From a checkpoint of a small image embedding model.
Training: 21900 steps, batches of 64.
Data: trained on rendered dice on a table, 9.7 epochs.
Rows from block 4 of a small image embedding model, named by matrix and row number. Rows with one number belong to one neuron. Each number is 50 + 10 x the weight over its row's rms, rounded and kept within 0 to 99. All counts start at 0.
Before each neuron's rows are labels from the 100 images, of 14976, where the neuron reaches its highest value: "strongest on" is what is common among them. Only what is clearly more common there than usual is listed. The data: rendered dice on a table. In brackets: how many of the 100.
# fc1: MLP up (model.blocks.4.mlp.fc1.weight, 1536x256), inputs 86-171
# fc2: MLP down (model.blocks.4.mlp.fc2.weight, 256x1536, transposed), outputs 86-171

strongest on: dice: two (60)
fc1.142:35 53 54 49 63 39 43 57 53 57 48 50 67 62 42 32 47 45 47 61 66 60 45 47 38 67 49 55 53 32 44 53 56 56 38 53 47 46 45 65 58 48 52 26 59 57 60 39 49 44 65 59 59 67 54 61 59 61 55 56 40 56 68 49 41 53 27 44 47 63 55 61 67 54 46 50 59 58 43 60 33 37 65 56 33 50
fc2.142:54 54 40 61 53 46 51 46 47 66 42 40 52 45 44 32 50 47 40 26 44 44 38 36 51 55 27 39 46 52 44 51 36 50 68 64 32 48 61 54 46 46 47 45 34 44 49 46 41 49 60 41 49 48 47 55 32 51 31 47 54 42 58 65 49 32 61 41 57 52 42 62 44 34 55 71 52 47 39 43 52 59 35 44 51 53

strongest on: two on top (100); dice: three (84); orange die (35)
fc1.159:45 53 48 44 68 53 53 37 51 41 44 52 51 58 51 37 57 52 49 47 45 55 54 48 60 69 56 42 47 63 53 66 34 61 54 75 34 44 16 53 37 54 50 39 51 57 32 38 43 38 60 36 53 43 54 51 53 41 53 42 44 53 58 56 55 45 43 44 55 39 50 60 67 53 59 48 55 73 58 51 34 64 50 54 39 34
fc2.159:44 58 52 48 60 45 49 29 50 46 42 42 48 37 50 52 69 75 43 51 53 46 69 54 46 52 57 33 42 77 50 61 55 62 54 54 66 56 27 46 74 53 46 49 40 56 43 50 53 48 62 46 43 46 44 46 51 57 46 47 38 45 45 57 53 48 54 43 47 54 36 29 82 37 57 63 59 54 51 42 49 54 45 45 41 48

strongest on: six on top (100); dice: three (61)
fc1.534:36 58 48 49 38 61 56 20 47 59 43 74 51 56 42 55 52 48 50 46 66 59 55 68 42 51 55 59 49 52 49 55 50 57 49 63 66 39 65 43 40 55 49 46 62 68 46 46 39 52 41 46 42 46 51 46 64 44 53 59 48 43 43 42 54 49 50 68 52 31 55 38 36 43 42 51 56 63 56 37 40 61 51 41 60 49
fc2.534:56 49 61 40 55 61 60 52 42 47 31 49 45 54 49 53 62 62 51 40 42 43 40 54 68 48 60 40 44 73 48 46 44 35 44 63 62 57 60 52 51 44 63 43 30 48 42 48 57 60 42 55 44 63 51 30 61 66 50 47 53 49 58 31 44 43 56 52 49 58 49 25 61 63 44 46 46 47 49 42 65 51 50 32 43 59

strongest on: total: 2 (25)
fc1.558:31 46 47 66 48 49 63 56 39 54 44 63 68 68 45 26 42 45 48 48 59 45 46 40 45 58 58 46 48 39 50 58 51 42 44 60 54 53 40 53 64 53 48 35 49 54 51 30 42 44 59 52 62 67 55 58 45 59 60 60 36 50 69 48 40 57 33 50 51 56 50 52 52 34 48 51 66 50 44 58 39 36 53 54 22 45
fc2.558:57 52 50 62 44 44 46 47 55 56 38 34 61 51 54 27 49 48 44 30 36 48 39 31 56 42 35 39 37 59 38 56 35 45 66 60 39 50 58 59 37 50 46 52 30 43 50 45 41 48 70 35 49 46 46 57 36 59 33 45 52 49 60 63 53 40 56 44 59 51 45 60 59 41 47 62 58 42 31 44 45 61 32 42 56 63

strongest on: white die (34)
fc1.566:39 26 31 32 56 52 68 38 35 74 54 47 32 30 47 47 47 51 43 62 64 36 64 51 41 49 47 53 47 54 53 53 60 64 58 56 59 12 48 40 36 35 58 44 53 58 46 50 43 46 67 43 45 63 39 52 44 54 47 53 53 37 50 48 54 60 31 47 53 53 42 54 40 52 35 49 44 40 36 73 47 59 52 55 67 40
fc2.566:48 32 52 48 49 53 38 42 38 40 48 68 43 32 51 48 52 50 57 51 54 52 45 60 61 39 62 52 54 56 58 24 55 59 45 62 55 52 30 48 72 49 55 54 69 57 42 59 39 51 46 37 41 60 42 43 54 55 46 40 40 65 54 56 65 39 48 66 57 51 41 52 34 58 53 39 46 50 43 51 48 53 46 40 33 49

strongest on: five on top (100); dice: three (76); white die (36)
fc1.656:50 50 50 56 57 46 56 48 35 42 47 63 53 55 41 47 63 55 60 45 64 49 49 43 24 55 34 64 52 49 42 64 40 53 29 25 50 54 26 46 61 41 52 59 67 46 66 52 42 45 39 52 45 52 52 46 38 66 51 37 41 45 50 31 57 43 47 57 43 60 36 60 50 62 29 58 55 57 50 55 51 66 42 44 50 53
fc2.656:53 37 56 50 45 43 43 52 37 53 46 38 65 74 54 51 73 49 52 44 56 40 69 54 55 56 55 31 44 58 51 52 46 56 32 33 57 56 37 36 53 46 49 51 41 48 44 57 54 47 45 48 41 33 33 40 39 44 53 45 48 41 55 48 50 42 50 41 44 45 42 28 50 68 41 58 70 43 43 46 69 55 59 41 56 39

strongest on: black die (38)
fc1.377:69 61 45 57 50 45 37 57 59 48 59 30 49 43 51 74 55 46 43 59 29 57 46 46 60 37 35 46 57 36 46 49 48 48 55 48 40 46 64 63 60 66 43 61 68 55 61 45 49 38 50 48 38 54 42 48 42 46 46 37 56 60 54 58 37 50 39 26 49 61 44 44 37 56 59 46 53 55 40 73 49 53 52 61 54 42
fc2.377:31 55 46 51 52 60 42 45 46 52 59 27 45 57 47 61 56 57 44 42 52 49 56 54 53 36 46 41 27 26 61 35 37 45 57 47 54 50 47 47 35 52 50 48 30 63 42 56 38 59 47 50 42 41 59 49 49 43 46 41 71 43 42 61 39 60 57 33 47 29 69 67 65 36 60 63 54 37 53 59 63 57 66 60 69 38

strongest on: five on top (100); dice: three (80)
fc1.97:50 58 47 61 46 51 44 57 46 52 52 48 49 50 54 48 63 52 51 60 50 53 48 57 42 68 35 48 57 50 45 62 43 57 21 24 65 51 20 45 55 40 57 44 59 45 53 57 40 41 50 43 53 61 53 54 44 53 52 43 43 47 51 58 50 47 54 48 53 57 50 37 46 41 35 56 33 58 58 33 57 59 44 50 52 65
fc2.97:45 35 56 54 59 56 40 62 39 48 36 44 47 71 44 57 60 55 51 53 41 36 62 55 45 50 48 52 42 66 55 54 52 55 43 29 72 46 20 47 56 50 58 40 48 42 54 40 64 62 56 61 40 48 47 42 50 51 62 51 53 47 56 32 40 47 54 53 39 58 45 39 43 52 51 53 61 51 41 42 58 50 54 41 53 42

strongest on: dice: two (65)
fc1.287:29 71 65 62 63 56 54 50 47 52 50 50 68 46 40 34 43 44 39 57 49 52 53 42 54 52 57 54 60 49 37 60 64 51 34 52 36 60 50 45 53 61 44 34 52 48 61 39 45 53 54 52 63 65 60 44 54 64 57 59 51 50 68 50 44 65 35 45 48 69 47 67 49 45 30 42 53 75 46 65 43 44 52 72 33 46
fc2.287:44 52 47 71 50 46 51 49 58 51 43 34 57 50 56 30 52 48 45 26 38 50 42 33 53 46 36 45 31 63 42 55 34 44 68 57 38 48 56 58 33 50 47 49 26 46 51 48 36 39 66 32 54 46 54 56 29 58 25 45 55 50 60 62 54 38 54 46 58 48 46 58 54 48 49 58 59 46 33 35 49 53 35 36 62 54

strongest on: two on top (100); dice: three (62)
fc1.217:62 60 52 37 64 58 40 47 50 61 64 56 57 62 44 47 62 29 54 54 35 65 55 52 51 44 39 52 47 58 55 58 48 47 72 76 61 46 45 51 53 46 49 53 52 51 43 50 60 56 47 45 46 42 56 54 65 48 58 26 51 47 61 43 47 49 56 65 51 45 42 52 52 39 47 68 43 58 63 51 49 56 34 59 48 64
fc2.217:43 60 48 64 37 42 49 30 46 47 37 54 55 22 47 59 51 69 35 50 44 54 76 45 40 56 52 42 53 64 49 43 49 48 69 53 60 47 29 49 57 40 48 47 48 47 39 44 63 57 60 45 59 46 51 55 56 56 44 36 51 48 42 55 46 55 52 43 35 42 42 54 76 40 43 64 55 53 39 57 44 56 55 42 53 54

strongest on: three on top (97); yellow die (35)
fc1.247:48 36 58 48 61 70 58 69 47 40 42 59 48 57 52 46 44 36 50 53 62 57 42 56 60 49 59 34 51 53 49 40 53 52 71 44 55 47 48 40 53 58 47 41 38 52 58 60 29 40 52 60 55 38 56 76 44 55 43 52 54 61 39 49 53 51 54 67 38 59 50 64 61 55 71 48 52 47 56 54 42 52 56 67 49 39
fc2.247:47 41 73 41 30 41 48 43 47 46 46 37 53 69 54 48 35 74 47 28 59 56 42 44 55 60 52 58 39 41 43 44 45 47 61 33 57 51 71 71 38 53 52 56 51 56 46 50 72 44 55 65 46 49 60 47 51 50 58 56 41 47 60 53 35 46 50 48 57 47 62 29 51 51 36 51 57 61 40 46 53 44 55 41 51 52

strongest on: total: 5 (26)
fc1.394:22 46 47 67 53 55 59 62 43 48 52 57 53 67 42 47 41 47 50 46 61 42 49 42 52 50 45 57 49 53 48 45 55 47 33 55 47 46 33 49 68 52 49 29 64 50 48 35 53 39 56 44 57 73 49 76 58 55 53 54 54 63 82 44 44 54 33 59 50 47 40 60 58 46 30 46 66 62 57 58 40 34 44 64 24 40
fc2.394:55 52 48 64 54 45 48 52 50 62 38 36 49 50 51 36 42 57 48 24 38 47 35 36 57 51 29 34 46 55 34 52 40 46 72 59 33 52 63 55 39 51 45 47 36 50 42 46 39 48 66 30 54 41 43 53 31 55 29 54 47 44 56 63 52 35 49 43 62 45 45 66 52 42 42 62 55 48 41 38 48 57 33 38 60 56

strongest on: four on top (100)
fc1.437:57 49 42 53 56 43 43 59 60 34 53 78 54 63 42 59 53 53 42 52 51 54 50 53 62 42 40 47 45 49 53 56 45 44 46 62 53 57 58 51 43 41 59 54 29 46 61 43 50 41 38 48 47 51 57 48 55 48 42 50 53 50 53 38 53 52 38 45 53 38 40 58 63 57 39 53 66 64 52 60 43 62 41 63 45 65
fc2.437:65 53 45 64 51 50 41 73 54 59 50 36 46 45 51 49 63 56 45 41 48 45 74 47 42 33 59 58 41 62 63 56 63 54 31 57 53 46 44 37 61 29 61 37 40 50 67 61 45 44 60 48 48 40 60 50 52 53 69 35 49 49 40 40 52 58 35 47 40 52 55 44 44 56 38 35 46 50 47 51 53 36 55 45 47 47

strongest on: one on top (94); dice: three (76); black die (62)
fc1.283:38 66 35 68 69 55 37 36 60 59 54 56 43 42 51 47 57 52 59 54 57 45 46 55 52 44 50 51 65 26 48 29 43 50 51 36 53 59 73 54 50 51 47 46 49 35 54 55 48 52 50 56 56 59 45 60 53 50 59 75 52 47 45 51 49 68 53 34 55 63 46 52 58 44 66 46 66 57 57 61 45 41 47 55 53 65
fc2.283:61 39 50 58 43 42 45 37 44 52 52 46 57 71 45 51 31 59 60 55 42 53 53 52 41 51 54 40 44 29 39 48 49 58 69 27 58 48 53 63 64 52 52 59 45 41 35 36 38 55 60 33 45 43 46 60 60 55 54 59 54 49 43 61 43 51 52 48 50 37 47 61 62 50 35 60 53 47 46 50 40 58 53 52 42 46

strongest on: black die (48)
fc1.537:46 58 41 75 55 56 40 58 60 54 64 56 60 33 56 53 58 56 49 51 52 62 38 42 50 48 50 41 50 28 52 32 39 45 50 50 45 50 57 46 50 49 49 53 50 44 71 51 65 42 42 50 64 42 41 64 46 42 39 66 59 54 35 58 52 58 60 35 43 50 42 41 62 59 74 46 52 58 59 70 44 51 53 53 55 50
fc2.537:45 41 59 52 47 40 28 38 60 61 54 44 68 51 46 46 43 79 47 54 51 36 42 65 60 47 51 50 34 25 33 48 39 63 63 45 59 42 68 49 50 61 52 54 39 48 35 57 50 44 47 52 57 39 61 73 50 58 55 59 60 62 29 48 49 61 56 42 52 28 63 71 61 49 61 51 52 36 27 56 45 55 67 51 56 37

strongest on: three on top (100)
fc1.630:61 33 36 41 63 57 64 66 55 44 56 58 42 40 42 33 55 53 61 58 47 43 52 41 43 62 50 51 38 48 39 60 63 42 61 23 61 51 43 57 35 61 50 54 54 46 44 52 49 58 56 46 61 52 52 54 70 30 58 53 50 56 68 70 54 59 45 37 49 53 51 50 39 42 48 29 53 47 60 50 62 37 43 54 54 53
fc2.630:40 58 63 45 43 42 31 63 34 53 54 49 50 58 46 46 64 68 57 43 53 49 37 44 48 46 48 42 43 76 58 36 55 22 58 21 63 60 67 50 38 58 46 48 45 49 50 54 54 45 59 49 52 50 49 35 53 56 50 41 44 47 54 51 33 54 46 66 48 51 72 49 46 48 51 59 65 53 50 45 56 53 49 42 32 48

strongest on: four on top (99)
fc1.507:44 27 52 71 75 47 61 54 47 36 50 57 51 53 53 51 39 48 54 59 26 66 53 56 51 55 52 56 53 43 48 60 45 51 39 56 50 54 39 54 59 41 47 36 67 61 54 59 45 53 42 48 65 50 43 31 48 59 43 49 45 49 29 55 56 66 50 51 50 44 51 37 50 56 42 57 54 41 64 58 46 48 51 52 61 43
fc2.507:52 50 44 50 38 53 44 69 49 47 50 53 47 40 50 45 30 36 53 38 60 57 52 48 54 45 56 45 44 37 42 23 44 61 62 67 59 43 59 54 67 65 49 62 36 45 54 51 58 52 32 50 56 34 55 60 43 46 47 42 58 40 56 35 56 52 48 49 45 57 34 45 46 65 55 45 61 45 43 55 57 50 49 49 51 57

strongest on: one on top (100); dice: three (68)
fc1.296:39 67 43 49 66 59 39 33 45 51 46 50 46 50 53 47 55 70 39 53 53 51 48 57 52 82 57 56 62 60 45 44 46 44 46 41 32 54 59 46 55 51 45 40 59 51 58 47 38 63 53 55 48 48 32 66 45 45 47 67 50 44 52 41 50 56 49 30 44 58 50 55 46 31 56 42 54 65 61 52 44 39 61 54 44 39
fc2.296:55 48 53 59 32 39 41 43 41 46 43 38 51 65 45 61 33 50 54 54 41 40 41 52 50 61 50 44 45 47 33 48 55 63 65 15 59 41 44 76 62 40 48 61 34 43 37 38 49 44 54 43 45 51 47 57 48 56 58 58 41 42 49 65 47 49 54 47 57 49 53 44 54 41 31 56 49 52 35 39 46 55 55 50 35 43

strongest on: dice: three (60)
fc1.454:22 64 42 43 69 48 46 54 46 55 60 54 60 64 42 46 55 39 52 47 52 46 50 51 35 58 49 41 58 42 59 63 47 48 33 50 23 59 31 39 43 48 50 24 57 53 67 53 43 59 43 52 45 53 42 66 56 59 54 59 39 49 66 49 61 49 32 48 55 49 48 64 56 46 50 44 48 58 45 55 56 47 58 45 49 48
fc2.454:42 56 44 64 43 41 60 49 55 64 45 38 45 47 54 45 53 36 41 38 61 46 40 43 46 57 37 43 30 60 53 63 47 40 55 59 30 48 63 56 40 45 53 47 34 53 57 47 31 51 56 51 48 38 51 42 37 46 39 54 46 41 49 55 44 45 47 37 56 52 50 61 51 47 52 52 32 42 39 49 39 55 32 22 55 52

strongest on: five on top (99)
fc1.145:68 74 60 61 62 51 52 61 41 35 49 65 51 65 49 63 67 56 49 49 55 39 54 38 07 47 45 47 46 53 40 59 53 59 45 28 57 46 17 46 69 40 49 47 59 53 52 59 52 49 33 46 59 43 56 54 34 57 51 39 50 50 35 42 44 55 57 59 42 56 51 45 50 51 28 41 40 49 35 55 54 44 41 49 59 63
fc2.145:56 45 65 41 53 48 37 50 50 68 45 46 49 69 47 59 67 66 73 49 38 37 57 61 60 58 40 51 42 71 43 45 57 55 32 28 63 61 40 37 64 46 44 46 44 36 47 55 71 55 56 44 39 47 48 46 59 46 57 50 32 53 56 45 39 43 45 48 40 43 46 28 34 50 44 49 67 42 54 45 66 58 52 38 53 47

strongest on: four on top (100)
fc1.336:49 42 50 80 66 44 48 61 56 26 49 61 64 54 52 57 55 44 41 54 33 54 48 51 55 48 62 53 58 60 59 68 57 51 56 75 49 36 49 55 56 47 51 40 45 61 59 40 52 51 40 53 45 46 53 41 29 57 45 35 50 46 36 38 54 65 46 40 62 49 49 31 63 51 32 66 48 41 51 56 43 50 49 55 67 59
fc2.336:54 54 43 41 41 48 51 73 47 49 55 44 47 49 42 43 44 41 59 46 61 65 41 37 49 54 58 53 38 52 38 35 41 55 50 68 50 44 42 39 62 69 39 63 40 50 58 46 58 60 42 51 55 29 45 47 59 49 50 52 48 40 50 52 57 42 52 45 38 52 39 42 49 58 51 53 49 42 56 39 51 61 49 51 47 47

strongest on: dice: three (62)
fc1.45:49 47 43 40 39 51 47 50 67 32 45 55 40 56 53 69 45 52 45 39 42 36 50 47 56 32 55 38 67 22 44 57 46 53 47 48 60 41 40 46 53 49 49 45 55 39 47 44 54 47 51 56 80 72 52 53 52 35 45 52 38 39 30 56 47 56 51 63 58 30 59 51 37 55 45 52 60 45 58 66 34 64 40 56 54 40
fc2.45:48 44 44 39 61 58 54 61 44 44 54 46 49 50 49 54 76 51 34 63 59 54 61 52 54 59 42 31 39 38 44 42 49 52 46 59 69 55 67 63 33 48 48 53 43 69 49 47 62 52 32 49 45 61 49 62 58 58 45 33 58 44 53 50 35 48 37 52 61 39 59 26 80 50 55 56 61 50 39 60 52 52 43 34 51 44

strongest on: two on top (100); dice: three (66); white die (35)
fc1.200:55 62 43 60 57 60 50 36 52 50 48 49 45 59 52 41 51 39 45 47 42 69 58 49 59 49 58 70 52 59 43 50 56 48 71 78 47 54 21 49 60 59 51 42 45 70 52 49 54 55 48 55 61 52 53 63 61 41 52 30 48 50 59 66 50 57 44 54 58 54 48 46 45 37 58 55 48 63 55 44 61 55 39 58 29 50
fc2.200:50 52 67 53 42 36 60 24 49 41 45 51 52 39 47 49 76 71 38 51 50 53 72 52 42 47 52 44 58 79 55 60 52 44 59 64 65 47 32 43 54 44 51 47 53 41 35 50 56 52 55 39 51 51 47 59 45 45 43 56 37 37 47 49 48 50 57 39 46 38 39 48 63 45 57 52 52 55 44 49 31 55 48 54 50 54

strongest on: four on top (100); dice: three (68)
fc1.701:59 49 53 51 54 35 61 70 59 27 57 52 54 67 55 39 56 37 50 52 40 40 54 65 69 58 39 42 44 51 43 71 45 52 47 70 75 53 62 31 54 51 49 49 59 63 44 51 33 41 65 42 48 52 53 45 51 53 35 54 51 56 27 40 43 41 45 49 55 61 36 49 51 42 39 58 60 68 42 37 43 56 50 43 39 54
fc2.701:32 60 53 47 42 52 37 56 54 57 54 44 55 35 48 56 69 50 46 52 51 49 45 60 49 58 33 60 55 68 40 31 64 48 36 64 70 45 58 56 66 30 59 40 54 44 51 66 57 43 54 48 47 51 51 48 40 38 57 61 56 40 39 51 55 35 68 56 43 50 45 40 50 44 69 50 53 58 48 55 77 54 63 40 44 53

strongest on: three on top (100); dice: three (69)
fc1.23:50 56 37 52 42 45 59 66 59 65 55 59 28 39 45 47 43 62 58 45 53 53 31 34 43 50 48 60 52 72 46 29 69 49 59 31 55 54 56 46 23 53 44 41 43 30 65 47 72 57 60 47 53 29 55 66 52 51 43 44 41 40 48 54 35 55 44 36 47 54 49 51 40 61 43 39 60 61 59 62 51 50 49 68 49 50
fc2.23:35 63 54 45 35 52 44 72 42 55 59 55 53 46 45 50 55 56 35 50 49 51 43 49 54 48 56 45 54 64 45 34 42 30 58 33 61 57 43 48 50 49 46 42 43 33 50 46 62 47 34 45 41 34 53 32 48 56 55 34 43 45 54 55 51 50 47 53 43 54 82 48 67 41 61 52 54 55 33 48 51 59 41 53 44 46

strongest on: three on top (100)
fc1.671:53 42 41 40 56 34 59 52 52 61 44 53 44 52 52 48 74 62 57 50 53 54 49 70 48 53 51 52 60 30 46 53 44 52 72 34 38 70 61 43 44 54 49 43 47 70 53 69 52 43 39 38 32 60 42 66 43 46 51 61 67 44 69 62 58 53 52 70 59 54 44 54 58 42 36 48 44 46 55 42 58 58 48 30 72 50
fc2.671:54 49 55 56 55 49 52 53 53 52 51 58 49 55 60 48 68 66 46 45 42 40 17 39 59 45 47 59 54 72 34 60 64 37 50 59 52 46 52 45 33 47 35 42 38 57 63 46 54 41 66 70 60 50 50 53 34 31 49 39 36 50 52 38 53 55 44 73 31 34 58 50 49 40 66 58 51 54 55 34 52 58 49 40 50 23

strongest on: one on top (100); dice: three (69); black die (48)
fc1.603:39 65 41 59 69 46 41 42 50 53 47 61 42 40 44 37 57 59 64 55 59 55 50 45 54 63 52 40 65 25 49 29 46 46 56 38 47 59 68 57 50 46 49 56 40 40 43 57 42 54 42 47 51 67 46 59 46 54 59 80 51 37 50 52 51 59 58 33 54 61 52 51 55 41 59 38 50 58 52 62 40 38 57 54 50 50
fc2.603:60 45 51 63 35 42 46 36 38 46 50 40 52 73 48 55 37 60 65 55 56 44 49 48 42 53 50 39 43 37 36 55 53 62 64 22 54 46 52 63 70 50 56 62 41 39 40 37 42 53 54 31 51 42 47 52 61 61 55 66 46 49 44 56 52 50 47 57 50 39 48 54 59 50 36 55 49 52 47 48 36 60 55 50 38 54

strongest on: six on top (94); dice: three (72)
fc1.511:42 47 48 57 28 50 54 38 64 52 37 51 23 30 48 59 49 29 69 57 62 52 53 51 42 40 46 48 66 68 45 46 41 47 48 64 48 44 36 37 43 31 48 48 71 62 43 63 68 57 48 50 55 48 25 73 55 42 34 48 52 63 32 40 50 64 34 48 42 68 44 51 60 50 48 55 47 59 40 29 61 44 54 59 55 73
fc2.511:49 48 55 41 45 51 60 36 40 48 63 39 58 42 61 65 44 23 56 72 55 59 54 46 35 49 54 61 45 69 45 51 59 75 56 68 61 45 48 47 35 51 49 43 49 37 48 66 41 52 47 51 42 66 66 23 53 45 46 53 48 44 57 54 38 46 51 47 50 29 46 44 53 38 49 50 55 43 49 52 56 61 56 63 53 42

strongest on: dice: one (65); total: 3 (25)
fc1.389:32 50 54 62 54 55 46 40 60 53 50 56 57 48 46 51 64 40 49 60 57 68 45 46 50 56 33 53 68 39 39 54 61 35 39 53 24 52 51 45 54 53 51 32 41 69 31 43 49 51 53 42 58 49 56 46 51 59 73 52 42 39 67 36 47 64 36 55 47 60 52 70 45 36 54 49 34 71 40 61 56 49 67 62 51 48
fc2.389:37 43 41 70 36 39 48 57 67 43 41 50 50 53 57 30 51 42 38 36 35 38 39 49 56 44 28 51 36 53 43 60 36 45 56 62 45 57 56 50 32 41 34 51 30 42 53 41 42 47 67 27 43 59 61 59 36 64 40 46 56 54 45 71 48 53 61 41 49 38 48 64 48 50 42 63 56 40 23 36 36 54 43 35 59 54

strongest on: one on top (100); dice: three (60)
fc1.318:25 48 46 62 70 54 43 34 52 41 48 66 47 47 51 38 56 52 44 57 68 54 49 33 60 64 58 54 55 30 47 35 59 42 39 33 39 66 50 41 57 48 49 52 76 37 42 49 39 60 52 51 54 55 45 52 46 46 42 80 54 54 43 51 55 56 63 43 48 59 47 44 64 42 69 30 56 60 53 60 41 35 53 42 48 47
fc2.318:60 44 51 69 31 42 35 31 41 47 46 41 50 60 49 51 43 68 51 49 46 58 58 51 51 59 52 45 37 53 41 46 53 69 66 16 48 46 63 60 64 44 54 61 43 42 33 40 41 51 54 38 50 48 50 59 50 50 61 64 57 43 53 62 52 54 49 50 50 39 41 53 56 48 41 48 50 46 46 46 41 59 49 58 40 45

strongest on: two on top (100); dice: three (80); white die (36)
fc1.614:48 52 59 48 78 38 51 36 36 53 39 50 45 38 53 55 59 43 52 44 58 58 42 45 61 53 25 43 52 46 56 50 36 43 51 75 57 48 33 54 62 56 53 59 49 49 53 49 32 49 48 46 43 42 49 53 66 59 44 58 62 29 52 46 41 47 56 51 62 34 47 55 59 58 53 48 62 64 37 72 42 36 65 76 52 46
fc2.614:43 59 52 69 51 56 38 37 59 50 52 51 65 36 51 54 69 71 45 52 61 49 69 62 41 53 55 42 53 68 53 35 50 54 54 55 64 54 43 50 69 50 42 52 54 58 39 58 54 44 53 47 57 44 61 44 53 59 49 49 52 37 42 58 43 51 48 56 43 54 43 41 82 40 44 47 44 59 48 45 48 52 53 49 62 50

strongest on: five on top (100)
fc1.575:54 38 34 50 34 61 42 65 58 53 40 50 60 74 32 46 58 46 44 56 58 58 51 48 47 26 49 52 36 47 54 41 59 49 24 40 57 36 32 35 60 43 38 59 58 48 48 59 46 56 28 51 61 45 46 52 53 49 56 48 58 54 52 68 35 50 52 59 39 49 43 53 53 49 41 51 49 62 60 55 53 34 35 51 57 53
fc2.575:48 38 53 49 47 46 56 61 64 38 53 61 52 62 52 54 99 30 56 58 54 41 50 53 37 48 46 67 45 93 52 54 53 35 54 51 72 49 44 52 60 50 46 51 50 51 46 43 60 54 61 52 39 59 34 36 44 45 62 56 36 56 41 38 37 53 49 51 53 64 43 48 54 55 46 37 59 53 45 38 62 47 44 37 48 41